Weights of a small image classifier.
Model: 10.5M parameters, 24-pixel images, arch preact_resnet.
Rows from block 4 of a small image classifier, named by matrix and row number. Rows with one number belong to one channel. Each number is 128 + 24 x the weight over its row's rms, rounded and kept within 0 to 255. All counts start at 0. Numbers have three digits each.
After each channel's rows are labels from the 100 images, of 14848, where the channel reaches its highest value: "responds to" is what is common among them. Only what is clearly more common there than usual is listed. The data: gratings and oriented noise at many angles and scales. In brackets: how many of the 100.
# convs0: first 3x3 conv, stride 2 (model.blocks.4.convs.0.weight, 128x64x3x3, each kernel summed), inputs 0-63
# convs1: second 3x3 conv (model.blocks.4.convs.1.weight, 128x128x3x3, transposed, each kernel summed), outputs 0-127

convs0.67:091112081127137104116133130141153127172094095080154149113131119139088106173105137109168121072147128141137123100112127093125159103134111138177110117134118109134123114127095109152096144151157141
convs1.67:137124126126125064138115125149120136127079127165131129126133129126140132126120083114127086116118163084127142139160150199113071093141144122120129106095121130140117087114118105151123153100148117130125146118167142132141129102156129131071077132108101132126134137099108123138124158122145095167150119139113132122117118133199121123127132142145135104150117141141050115104114098099078158090137
responds to: stripes at 45 degrees (35); stripes at 30 degrees (34)

convs0.26:103104118145165134145136143076132076154109105125138119123118126109097090120121092141087141127115140149141151108125077153119080151132132137137090113133123111098148092147113098069107104103151134
convs1.26:137108127139160130101118158092135137127114103140169100124145138094118136113140120157134124143143133154145081138222101135149119167134157119162124117130098119118146100154144105118152122104128133120105114134140130130128094116091126108113104113135124078003147125118126150137156135118137139120131106146126120061135080131157124125082151109116137109126130138126124138106139103117143135114129
responds to: stripes at 30 degrees (66); filtered noise (47)

convs0.95:111112133156092125131126153048110052155151143124139124101113101102108127101138091155130116161119153127121095123078131137150155110132140144125106127135099101117135137090132111141100102108131127
convs1.95:088129137166176154140151136142136103127144124146152124187129152103096156086149155123141110134147137150111108128185129111134085132167167120131134053163178107144151150125141103126133126142133122103119066143113100141135130094154122122117136096113113135079135114118107134108157121101128175161102086140144112121141076104127142102104098117122145088111115141149127126107130140098119113109134
responds to: noisy (69)

convs0.77:118132121166110112108101150146122104148126160108129152098092091082125089056140141141133075133116090134132140131129124102130145097123140120126120144126118118153132120119094107137111170098127065
convs1.77:107152119100093174109142127115124113132165164131138118120109114132149137158091112133129105124140100149146166132065144128113154087086086089142124141152168119104144132068103107146141128147113102170123063131112113129117145115130119072102139118133145107163153117133145097084135142132105135165104109105120138137169112124130161106140117155110112179116092149125105164120141123111161130144096
responds to: stripes at 120 degrees (30); stripes at 105 degrees (29)

convs0.89:068105129169110128101131161136092084127093124123131140152098100147149081112112110104099109116127142124122137120142071139127170096139119117141094104096136121125152081111136120101121132153094114
convs1.89:123122132119152141143115127146139106119139105088122089133108122126112120115120125139113135111129134119098096141189104115122079147161184124122134116128140122111142079112127076081144117119131143103102088121109090128158094093129139129116117123135104113057154120121162134097115097115109141106101099140153087082110106094144143108088101110132142151141104139161119136076162119135097087083141
responds to: stripes at 30 degrees (54); filtered noise (48)

convs0.15:118125122174075113103143134138138123128143114154130125130124122084089095111156126153121106150134141118141131104134127077107174114110107158162130078143103115119143136111051142137094140123115098
convs1.15:148101120111085163148099121125127136106125146137160119103111108142155162120151073100150088113135122128152106141193138127161128067129158074124138145059138139122128157114103138132139149137125098144132117178153119160097133097128135105126122131132131137092087141124104122142126159139127114149109133089154094157145134063168136130117104101150139154100093134123106112130088120100153124136120
responds to: sawtooth grating (47); stripes at 45 degrees (31)

convs0.102:145117137144133129147163134130124133159145129153154164126143116116123116125124130162140110061169103156156170139101134139128191121130144112131146161158155135151127163135137138211144121130138118
convs1.102:118143114151084114140124088080140130144130167120095140107113115114126140134135127120137125148085166153141123069119101126130161119119136133109131123118141124146128149091090126173128119133129128112114174166109100123094127159090146116089135125149132172156094102131079119109101117126134116134127098138091125111132105184122127099130125118143081116156122114118104133196082106126155144160197
responds to: filtered noise (50); very fine (50)

convs0.22:137129111166118120128140131133101113128122114143150130072140126113109105137122121105126070134143131101137142111094134088127153113106148138145092109128110144122122173106062122122052160130098099
convs1.22:176116115172096134128104176164113117130134124138124132077141109129150091094109111127142156110130134153156139143121134117148106139143165103137103142096143136094172121130132146082102120108119145107101174138123102142101112152121140138087128172090115128132115119122105128116142146134101137115101114095132062111136138057122154151130124151129115152156082115148081143086100143122118111165172
responds to: windowed patch (51); stripes at 75 degrees (26)

convs0.127:132107120123123164154139107123110083138110122159053123127130147152110067158139142107135128120122105094138127112126100114113139115157134131116084133160111133139076140097128140189120104156110145
convs1.127:145141142112100099164134119145107104125128114156144119170172147148140092150118127132099091116155114077168166062134145120105109127119155104146126121117134125150089113120121104129130140141124119136133142112168119154129144116136141144075135132117108120129207116121121108125163157140118160122129148113120107129115137131175123124113110169135116151130154129126035129077134133097084150097108
responds to: stripes at 90 degrees (66); sawtooth grating (40)

convs0.79:122130142104148159135103094106130130155166132158135120109120132144111075114136126081112114138169169078092125126139122128118112096132164132143142153149175138113128062095138111169112104131130125
convs1.79:114087077144133142162156132180113104097135092108124105124163132099132125150097157121148135105139138176146134079138072129136118078096132131141092134137171140098160122148115104167109130125133111114099132148128114100087116157143124143128114139166135109059127116131075130115114134128132146146136141116147104097131139160179129126130132169119176139117122088138111121143073144117132150123150
responds to: filtered noise (65); stripes at 60 degrees (54)

convs0.41:140099137117104119112100063103043127113130143142139112095100144123103086123096124115117112171121165145126116164150109113102110148136096101125147118149126098116112142093156112150110131132123131
convs1.41:125104125147128130135150153150000127125126097126124099114120134088102128161099143105130129127127135155155175089122084119159128097135100144129132122110194134088139134118085106172145112167132122132117126156121098129098143132131138122139134126150130127172118123121115106119124134144132122116132145101128138154139133147121146147150138110134138135102108091118115133124050129121152127148151
responds to: stripes at 120 degrees (70)

convs0.52:144134134147136124126126086116122147123150113122155151203120136135077091112135124163110096162115139133098165097107103121113116187077119098149112113118136115131116152131097134122082107124138116
convs1.52:146089151133095139103110178026148155138140133125108137115116130141108101098143073117109110087127150135142124119177152114135110117139142126118128150127055148125125099157155176141153115124113132139155144126135134104087111094047123118109124149116133146104093127111117137113127115127099123118121117145090128111167073147120129129094141119137143136142112117145092123121141130105125120114152
responds to: stripes at 0 degrees (87); sawtooth grating (53)

convs0.60:098113140159126132077125121116124123128112136170146143093138106145152091153131136109093136143133136122115115101138121109117137141131092164138125061085116143081152173107113105114067137151106132
convs1.60:133114132103138151132107133138126106091146126092155119138085104117125131135103089119122083110126086105146147134139121085108092106129142066112107124085133119114149122099130103105131117093107102107126156157114091136137123127118175123121157112135132103116125150145122136128125133124131121108096151136140092120149119020137136103127124106116149180092063094119082118121101118156119118120152
responds to: coloured (97); dashes (49); angle: stripes at 150 degrees (32)

convs0.75:119108115135097118126127152080132071142178161090123135054114089076101143093149111149168127139112136119131113123133137152115125118158143136103098163133113113126136118116156111133120127099146128
convs1.75:066155130128136177112122147143154108101141137134104152173132109104095142113139123146155099143133074146161118110130134108116155100129125154124102116224151129139158183114122089135128127132125109120139015159129131122122132132135102113128146097122136121110102114140118149087136127114130137132109103118131096133133123138082134099094124111121128091131107116140131105139109139125126130146101
responds to: noisy (60); very coarse (47)

convs0.107:202128248150119126131129118128155125140123112126165131117133100115136142115138126118132111114124113125130123132164138123191126122105130128113129135130129120118186141133140133149131150142128133
convs1.107:123124128106149061121125147149119131123113134139130126119151122123136150152078132128119162114139115122108154056130114128117148159119146153137127155164115131131121118139135115145081136062121107107140110071097155133118116110142136144180152133110139096103135119158145137154124126160108132103122148050144137132101123105128103102139142128113186133077143128135054122097146144144116106093129
responds to: stripes at 90 degrees (48); stripes at 0 degrees (41)

convs0.17:137126125155116153131128150143133077129131101082142121119133118113094124127139127127100021139137157106125110115131132118127147126080129126130134146132108122098143121097066156151106140097117112
convs1.17:132122119165153120137119149137153118120108134125121108021102152123145138125114083109165122094135090136177156155168139145143132119169136156144116134102145138072160137119127139079117112118124108106133104166107118177107104105137124113138120160127115154127097120105144122071100106117133132145121076112118106118108163127122155144120126126102142164122082131121123141075117136119128109127099
responds to: stripes at 60 degrees (35); stripes at 45 degrees (32)

convs0.4:092103104201089095147154115134095111133124089126130102124127080102109116126104106094120114130101157118106114109138091139105106117128141095135110101102101127136138124136122145075104112113091104
convs1.4:138116143138105144113140156058190122146104132133124066107147123121138110138133113152148155135142158144120083122229091127117099122126136148165125139101044158141126102143141094135142119123120124129122118124134144088130105095086141113130117130137146084065115117131136121129138148133121124103128153130114113100134084142153110119116128125154165131112139132147135122148154099132111112140119
responds to: filtered noise (66); very fine (66)

convs0.46:120127085101141126140126120123137114152115142128063122134133140141148117135126138122122135150129130129115131134148131119099122135131126123013130129116137118129024134134127124123139137132136135
convs1.46:127129121016109112091128130142129128142123151127113119130109131125110139139105131152131168118145111111091117099124128120131154131127133145140135105160135148139125161142142112165101127095125119112133097010129120117107125136128129147131126121110164103116167092191120123150118126155117130121118127113110167126106137107108141116130146123130159116130208122163124147095137114138130113136144
responds to: low contrast (100); dashes (67); scale: medium (42)

convs0.86:113127123147082132123137149055134096149166141155129132097133099091094128077130108132144141108142145139154130109145125127108139130144134150137127135143110123092136099110128076164086124083099098
convs1.86:103134121167094141138126099128132113131134122139118088155112111112098154146120132109131134148113161153136112155088105134118154082109085109126091075108134093130130176108115126182121106136089098160111043127110125098113138098134125126149129078147144134119118125163150134127121134137141109133095161074116108143144133132112117134117128072161132105127161106110123105143096109154156116173099
responds to: stripes at 120 degrees (37); stripes at 135 degrees (37)

convs0.123:117112125158083125153142127135142095149116153035116139115150125101085119119115114164155141124113142126124115092162126119134118142158130106123100197102135129150143142128129105120152145137168141
convs1.123:092147110146139118064100112109144144133117096140089115124108148100074127130112123142156110115131105140153105135154129113123151115121130135124129109186118129124151132112134074131128107116142119119111044122122111124120127086153131117130113087127127116111075129172146131094122119103190121139152094128128118107094090159133124117093147075120138043135120127136120130144114124143132097144128
responds to: stripes at 30 degrees (55); stripes at 45 degrees (39)

convs0.62:120078109171081119145136128061104124158114091134134106141110099090157113110088069144130122175125138121119134116096111129127171117133135118116130147111102105103139118093136102122129101132136116
convs1.62:142131112129178128121154124160125109137123133152156131192137135136126144107167165119131099133130139100090079123191130132123113139126176128095137101130156136134120143130122110116125147112142140095091103100140108114133132097133106141106124110133085143041068147109120115136132112108116164146129084133124158090111120117155126121100104140125154054151108149152140131130158138095103121142115
responds to: noisy (68); stripes at 30 degrees (38); angle: stripes at 45 degrees (27)

convs0.5:152117136152128089149146182118091135151077142143148128174152114121106085121126131190155117086122138163126134149116120156126137115141146138111115150137131080146138169153151120128142086129132101
convs1.5:131139101190113135134133139058196098129147140116151108121140136120100117126123138129132143152123150157139138055133093107146124089159132122133118131107119111137150111089111112192123150164089132133117141142129096121104107157071150102105130121144163164174092115121093122112122119130157153138150145121090076140132089158134134135120129128131125158115142116129099131137111099132148136136170
responds to: sawtooth grating (57); stripes at 150 degrees (56)

convs0.88:199110060124142122102132107105094140094105147129114116144113154135086115143108102116132120112134152105128108131080103113067115092127127132156077120126130113139108140125127117138103110129101142
convs1.88:155170140150117146112132113051175111140103140133169113144147137149121132159102108103109142127132127195165151075141130111143134126075138137136131141146109122099136114104096118126125117140116103126106175167152122136114154173064129142166142163068145152155123103113108109115131120132129153122138141077119144113130093165120117167136130133157134151130130105121145114078130128151136131120116
responds to: filtered noise (54); stripes at 135 degrees (47)

convs0.11:123098128145103144126146141093133116097092121123146095182109144094141125102127133140164121174126147165122085108110130142133120164112137116154121089160094120101113120150160098124133115069088112
convs1.11:113120163131126142112125163000137129134141113122110104114164120115104136113150114131129124149120139152138115112173112122142092131138102150154117143126038130140135097131154130126165130123088124133139116114144138094108117101066145116116112096148134086132133124105140131135163116145105109081146126137085138117150070135124134132120143128136146101124127116112121142120151114129133133107135
responds to: stripes at 165 degrees (50); stripes at 0 degrees (42)

convs0.65:143119138151093104110141165072127108145139128115116132099120106100094110078112107144143126106140150118131123123143110123128164088142125156108134139154082140101127080109142060145121151087107120
convs1.65:092157134121176124099124155124146116119141156157101114118148106125072173150147112100140129142127113132125119129136122100121133083170151098138116073149113122136144170098114110117101125128114086142126084106165149107129133091122124147154132102104155098139136125151112147109133154145098118104121120085129140172146110153112105140134147045116169065088133115121141106155112131125135116161105
responds to: stripes at 150 degrees (68); coarse (56)

convs0.53:090089090097124122053121092130117108144105092110144140138119139112143140155114131083130143121142098132075103137119115143092104093165124112171128121096138122146135133127137126100160111152124154
convs1.53:117136137098143142145122139152147122108101107118128130112122136124152109143092093143137081112124091052134070112201098123116096123130167111134106121095154127112108122122117100123116127115150130108099124154134098144126139120095138117100111124116140113042150140138110127119115112091127104123118062126138119101103116130160139122104109166109121125147072146130100151124118147101116133084169
responds to: sawtooth grating (86); stripes at 30 degrees (58)

convs0.24:120163141114108100095153123116117116139125130146113108113139071126087084117107109104089102146142172127146158175171098138100119137129125147129151125128128113111120179156074139160126121138094119
convs1.24:126136136163117138136127148124054133114136127112102122084133150132099158158095118117121141154115129167127179099110084128157137066102101134112145117095167139099135152106086123153141130186134104120106125127101100133086154153100118119138119097133180147187123111131130096126129149148138111095128159123118114161124130142120143168153133125140154147095112094110117117140063131116142126147136
responds to: stripes at 120 degrees (63); stripes at 135 degrees (34)

convs0.54:158120140123111130126134132136102101106114160149157102146143106094102086102123127129138143139112190144138109096148100106122111156104106100128094104105082074130137169132135119112097099096105091
convs1.54:108119156172124136148133183044142126129155133129064096111154125112107150111111131101152143174117135129157095107171079098151138093144114136165094158114097152143156134141166147166155119168098107135115116140120141091117129115085148103106108113169153100152131130110133116138156128130101123095127139115102148150163099140140153155121135125136150108101109096113121131133118115129121121159121
responds to: stripes at 165 degrees (46); stripes at 0 degrees (41)

convs0.114:099107133162123121129104151110118082131111170073129110061125130143095088144115104107119127097116148094128097153119104153141119091154146147138116143065122102133116144125143129108128141130149160
convs1.114:116127131122154130086103130153127129133126100126120125143114118128087115107130100120142115112159075115177167130119114108103044132148175122109120103199157144095174095114128088098101105131126111109135130149135118150118119112141120091106133104098105125124149130124113145094132119102158124113124125128141072109081127103086141110108139113086128097124110119145095138090123138132091102095163
responds to: dashes (72); stripes at 60 degrees (28)

convs0.100:117139084119142126147132136130132122167121131124069134130133148144140121139123144133130139155130154144130138139114139121102122132137118129011108125135130133120033113135123126121111149130126138
convs1.100:165122131055111108097121139144146155130093164147117118124095140119129112120105149134144170120160118104091117096124132129147162153125149162130142110132144148140121162152160127163099125102143140132129102020115098117111110152139125178129113149111172112145134107180133124162118117140125145126129114115123153122111144072121142146139134108138142123129201128151123154123129114139136123137171
responds to: low contrast (92); very fine (87); noisy (73)

convs0.64:120125133141085130112126138118127143135131102176115137078138092108123152150118137144132144138109161135154134101165124139145104131125089132115137035133116179114124138137131148127061131113104127
convs1.64:104134122103121121079107121146127145108118149126143131132090109098148138142099098136114152107118162121151137135144113108174106090141128102108119130036118113134142141113117107146112119121138122129103167095117101128117115094130174112141129124119137113140142146151134122141110127117143089125097141130155094131073108028149111136151119113126191153091113123132096096121095095140129119133159
responds to: coloured (75); dashes (74)

convs0.34:082119063147104088092133127119097097096122133093133115121100118093099134100123115136129114122101071102138132104085110130089126099127133112125080152130121109111133096117119116117117110105101106
convs1.34:122142108115150139139186145110135136137122125144130138143148148160153136114122146118138143153137150148121121109099156146102142145104110177146159126191127150173119152149121137107124162139122144144156087154130156111156147132130112107154127112124097146129094124082132113127141119142119133151145111082111190153157112183119097150135108183166122096165126132167142107134160170128144142158062
responds to: noisy (77); sawtooth grating (37)

convs0.50:102123117195091072128113135137110105159075085120144121124136086106155102079118099115107090124127138129121118126135116131132171134083124130150105140118121132109140126123141121140122129106134069
convs1.50:100146166131181135106117162084125141143169113100151151138122109127069129125146108119103110121124090144094153128127134090139126155121115126115143098167119112108137090124140129098170132121060113108145099139094125171120123127118137113132133108120125130193116147116149143123142088115131143076150120149075158162100087096075142133151120101106122139153128091103122142120155122135110119098142
responds to: stripes at 150 degrees (49); stripes at 135 degrees (42)

convs0.91:115117150148129119151144140116127124111165119105137126112142103130113136149126088110102116140115188109154130121149103171151094129127097090079113093082119141079123121129157176111094135140084134
convs1.91:124113107111172116134085137162135147117127130105101116107134126177094119155107067172102141107157114093118157126177122116107101087151119135119145169047140088126108129097135132116111118147125128121117148147130085149099135128106110083147129129127147171118158119157153149125126125095123124122123126119119108139089103100140125158091126124083135157091121137080127117150110093119137105145170
responds to: coarse (51); stripes at 60 degrees (50)

convs0.85:155120110136069120126125137101104096133161106118129132132075100070078110082105092119139101123121123088120132120116104096140153097128124125084126104121130138126088144116101108115156143119106112
convs1.85:135149131095136147115139150159151143147164121128147120133124129125161096121171125157101114127140144111133102123111119132141078117097120125118157161130184121146137133100104111093121154139157136140112132084144109118150121089148141160080124136122069119096139115096118098112163172147135159135126108082142132133124115140140123134154091158143179138169098160151152133082155139094073146183116
responds to: stripes at 45 degrees (25)

convs0.72:096134117198150088121133161052141119149098134125120084128132097110107133133104115118110108123109146112122093125162093114154145114098134133119120110068102127113115138134119113108145104105114147
convs1.72:140113142117149124107107150111116129143134117096177128128108124115089113141142074150087149108119101129112178144098121113118093141131110115110163124144113119134121099147125112093154115111038117118142134135110119159123098110103150107134153116121106119196123139096145158131148088128143139079130138144121138146074105083064128125109160108119124154131154086105123126103136103135116105097146
responds to: stripes at 150 degrees (52); dashes (51)

convs0.42:142093115163107145150134121099112088161157092110137114145131090095069142129087114125115087120134121118130111130105143137146154113087122086101135153116098150105102164098111143160144098101120117
convs1.42:163144151145111086145123096130102132126115090129110138120135172148141077129154116110115128120126169090137128095078153140084123110098063171130147135143126089145098095140142153130158102132132136112118072113132140104128145116107129115104131150120098138136147133100146114147137094116120117125144104115080150126086160182117121129129156152125118099154109138107096123074167118088108136133082
responds to: dashes (64); stripes at 90 degrees (38)

convs0.14:112079125168106115105125133105117089152189125096134127113091109112132127123140127100151090082121081103120117123126096114129123129180138068115100142131142125149112147136139116101115120092104138
convs1.14:077147108148194129124117158176124121095114105135091127119147107079120102152133161173152136134151076125161138129138099098148117145146142159114106129166162140113141128119126105102106145103169163123103120128153120119111109075109126099111125101109149116063130097125127129125148118119110111121151118134114086101105134146150096142091117150065114123134126166144124107151099133152091142112122
responds to: stripes at 45 degrees (44); stripes at 60 degrees (32)

convs0.96:089110031111135141117119125130087112139105128121113128131126166125110104153122124120101135089134151129134122127104081150062108133151110132142104143110115145128094085119129122106104111151130150
convs1.96:134110133138165117097127148132122125147103083146145142140120115134121116120128140126143138110160076105221155125170122119144169173137171158175131107129129167121118142130113120116100135111122128161131173159161161153131138122134120149133119161121123119133212100138136131119141113110157138115135125121127122108102145120125126129112135109114092176119147130153149123041132135126141138089158
responds to: very fine (70); sawtooth grating (64)

convs0.87:150098136143071109119126114132073114155091088134120121120136119101106106098122110125106082151124130087111100113122084129143150112093107123117085083128131141143106147108109098099096116128092126
convs1.87:156145173142201127097130138118125113133147138122152107118154130147121107076135124113111166138125146153115104128186110087149091170131178107118137145106091125114122085126114125088132097138083127112125175102112102153152117117144112139108129160102099100146125138096114147134132121132121158088125136117122127124119119069061136125130137093128147109134116110094135134101163102133074129137110
responds to: fine (50); stripes at 0 degrees (41)

convs0.98:243127198144120122160130119144157132129142111111140143112131116118132148112137129140120111119132120143140130128145151137183136116112118127110152130127130138142152192124117137164132156138128128
convs1.98:111127133129144061116140148142119129126115124117135136110138120126152161119082127127154149128137131120125134043123133129110176151128141162143135148167120120150122146129135118152102161061131119118138129090129147145144113125135159141175144121110125121104154135141125140152129121133103109107104122040138135138113130071116135106133139126134161123102144133134025141096131153133151145156134
responds to: dashes (57); stripes at 90 degrees (43)

convs0.1:137142129101103106168119149110114174119122065145114139115102129117130173087080104134121114168133146133102116127076157127135126135108096124131164061136133157133125123140141118122140109098128099
convs1.1:120119109074131069095137114133130130123148140101115139086116109122145132104138081137108122101113160151100123117130128112141159049108092112097144120089115125142127123120098136148144106085125127099094168074110153096138117118139157119160131118152077139126091136085112130121095102108128112122125133101118189134135084135144114095133118152138169119090109129101168125159108123147139150124142
responds to: noisy (84); very coarse (50); kind: dashes (42)

convs0.28:081134129101121131100099178119127104140073131112134125138101127144139064138089108125116120104123135126128141130139098098148127124111108113122081046110118106114117138153143143089118131143156134
convs1.28:115093119108168087115116136169158128132086104124168100109112127116102130095125125109134143094122110123105105144170122127132082129150159104139154107085160124077128088105119092102118109089141141115079148111132107163143104125134144123139095136107121118076152143132113111122115126081136144105116094153177157099117081075143160118127128084121130127115129142131116145111127120103103132072146
responds to: stripes at 30 degrees (54); stripes at 45 degrees (45)

convs0.37:105136135147112081125100123143089139134071133126135136156115086135155122057112112137137092101121157091107163137114120129102145099113149126114115113115120123155146119138129077102080126145113096
convs1.37:121162162142144136115112142068160119101172125085142119097125138123096137135119127073080136126103108176093138110109103097124150123119120128099147116135074147100144121098119119131160104145097085114140134133099121134122124137100130146135123110125147138218107122133151121113096117142145129072110143122099129159144084127086151154145103104127147167121104116124108113142112168132122090128144
responds to: stripes at 135 degrees (54); stripes at 150 degrees (45)

convs0.68:131111142165144103131102143090101086143155133067105123114125133115103161150141115117120100101140129118136112166114118154133128106145124105098078158091118109122112194110147145155132113131100168
convs1.68:112141121126141137105130126154107124136124078101120125130102126123103103146122096129126151123152068125170188122087101130091098151117150178121133112178142128122186132143137108083113122123099104128139107135135131146125103110120135104116119108130123120140163119122103157073117074088171129091158082137116103118080167119072139101101134141094131139112100107150115140111141145136149109132138
responds to: dashes (44); stripes at 120 degrees (40)

convs0.121:128155120152061118118111133108116127160109110162131126166077111110104087107158143145147109154108100128135118117138094123109167146134111136128106119137100125097127123105082099121110157076087123
convs1.121:141094132121107126091153141129131153181158104129185143165128116133142134152145061132104110108160131143129094133150178122142102131137155090114115158122106120128102102134129173130166129129051120150186124138123117162103126068111125102136123115149145129132145140114112149157129147139124138121140135119117108150161075095077111147103103092144136133126128122126084122105132133154154143111115
responds to: stripes at 0 degrees (49); stripes at 165 degrees (47)

convs0.57:141132126102160132138117112143146161156100123097080130114146153125154174169141145138139128159127153133137153108127173126133101153102136145049116133145122089135077151131135128123110124140168157
convs1.57:141082135093090092121125146094117159142097144184137124126131113116117143111140097093133109128127110063091137118130109160120128134141137140114109127122159110135108138125109151156118139099105120141123151016137122145108104141112130104090119089136126098131095143152121124127101137139103098091150100143089130119105101076130136131128131115133151078148150126133090125138089095098129131142157
responds to: dashes (52); stripes at 165 degrees (45)

convs0.8:146138113158097089110101141080104118088082124111126110134057107099134108119098107095143065093143137105121121128136131106101157116123154113122099146136132108095128134113145112107118123110098120
convs1.8:116155149141158112128155116105052129164144137105100138130127127141105141136133117095111130103119106140107197121080134102116117157110107127108148141145143136101140090110127117122133123123100122114109119109086106142133129117146115090137132088098114134182086151105122102126131076113115147084139148120102173160088090126052138119161135093124112098159117126108150138136126146146107099112104
responds to: stripes at 135 degrees (56); stripes at 120 degrees (44)

convs0.3:143122045108131119147128119127144124142118127117012122132127146140148112144135129138129126143126146127134126127150122121071125127107118118104144146127137132127056100124128119146136134121137131
convs1.3:125135107121124092110133129137131116128125128141134133099111118123118183121089129139122145116146119158134144090130139126148184130103141124150131133132118149111112163126121125157106122069125127141133125130112126121130119144152125156192123137127118126101157118132142132131136122144149138120137125078125177128105109116147101137132124103112118128088154123131110105000127140164157119128111
responds to: low contrast (98); square grating (54); kind: dashes (43)

convs0.45:141077136162131131116104126126089134097139103090134142074119105163105155153130133142130096159098180086144171124104140110131108174106084088151147123135136137150119149126116134134123133112147113
convs1.45:140112096128141122119128124132000140140126137121106112124124123121131114133122131121123115127143125142161204127116141122152118120147122132121126129104132113103159112137115131140119128114141136124157133125137126119121104101149116134089123130155113083168102121110143068136124113133114122087137131144124138139101143106134126125104151120124145103111110112128108140110073127136126173127150
responds to: stripes at 105 degrees (47); stripes at 120 degrees (38)

convs0.12:140127129178128132127153124178081113128141116058131126101151129103108173117136124126117057140135112120142123099118145120123130109077132117125124155126107127123145121113055121158133133114141123
convs1.12:138147121128143119097157109107137128137120153144142121035145119129139158133114072108134104117092112155144108129187128168145186070120132139144123121099124179122122144138119130138140114105129099114143086162105136144102124112086139122181123155112155128129118124162150140053097124105125117141137100130126163120107133156125145143125111106096131123103129121120136112156074142122148129117103
responds to: coarse (57); dashes (54)

convs0.82:125127139165129132103125128095101124146118128179137113090132170125130095134086105078110140131132164142109092124105097123128133139156094138130131091114100160116111170125143075101096168155111142
convs1.82:143126134128146125132104128187137113141116135108187139158112086127097110132126130135116102094140103121165169128115134101124068163145155096108115106140136099102141109093120121108120128113075131112142179127136103144112124092105147130098139130103116098124140166115152137140131100144118144099118141129165088129138105028139142107121120125119166165117120106144096119102153112130088146100149
responds to: noisy (65); dashes (38)

convs0.69:124133150147127142145127141119120053106083116106141122150097118163060114123088111151135096119129123131123130117145125121159169099105108080123113120134119166137108087129102091126145105127148150
convs1.69:139139147098102058111122107142134123140137115150080112063135141137142104172131057149117102118136156082105121129145133124108112035117122096155131122100121136133109089104135108136163115123156132142105044065136141119138139111147136127136118145109113142138172118134137142127126145112130133152128122108120143098141094155169115117135132123133159111155121140130110137134120127127108108115113
responds to: dashes (74); coarse (55)

convs0.70:126124108151097126149144138135135075155136115129091143138107122116079113107127102141138101117150106130133131113049137118104159111119125104082075139139102136121078142112114129130097130099092103
convs1.70:178133135111125135195155127121149133136145139124133103108119159144163120061147146109111176153158157128122119099094166142126158197126122155124136155108120118150130120144158152139121130128125144139170084098114112117144106102157134149072102153136144128133144108172143093136147127148114154128107114110119148130137149156133129120143094174155100136167125147149102142083185143135130137141103
responds to: noisy (78); very fine (55); kind: windowed patch (49)

convs0.93:093124103138131082116113153051120115141096154115123111134108116087091095095121086128143102124134115102109140121151104144118152125151135128123098179126112087139138113099136085125110147099119110
convs1.93:111139146157153129108121161096128118157134113078144153144097087129079081149120148122120116108118094113126147114094144082107120161146114137115132106177105108141148152126123119115128129113048115107149112135101119105131111110087144125117141069112130117187081141117124125126141099140138112087134112144105145157132092132081130119123152100117119116149103093127095136156158155158166098147138
responds to: stripes at 150 degrees (58); square grating (53)

convs0.10:134119141119095110149140140102110110091106098125124126146050128137095128068108096121129084120114153112115119123157114109154147112095121119125129115143111167116088092140119089156129113080118122
convs1.10:113149153106135067107124109146127123147166116129102119100107126155124088163121043142137113139136162102128154110136130122122086028127104101126148118116139146129121109104105129112164139115122115107139049058107144126125164117138143135129103129105101142149180120118134157121123131115147132113142155104145145133131106144126116130131140133101163123106149140108102132142128135129105132107094
responds to: dashes (62)

convs0.92:186116116098140129116137106098094128079111110109160092097157099120077092127108115099123117112111168108120109104095099118110100105122135115149121128101097129146111087142121148145131081128117107
convs1.92:141144111169124140094144116102195112126110107129151079146175132110145120154107111126130139136115148190143116065146074139139129070118136136148102132152143115089130113112099095160120121119154097100085140166128124137113140141079107112141108137097160145106108113104086113111139130145126161146122143096142096097126103190147105151134119148137152152094129131136131113109102109117127136135115
responds to: very fine (71); filtered noise (68)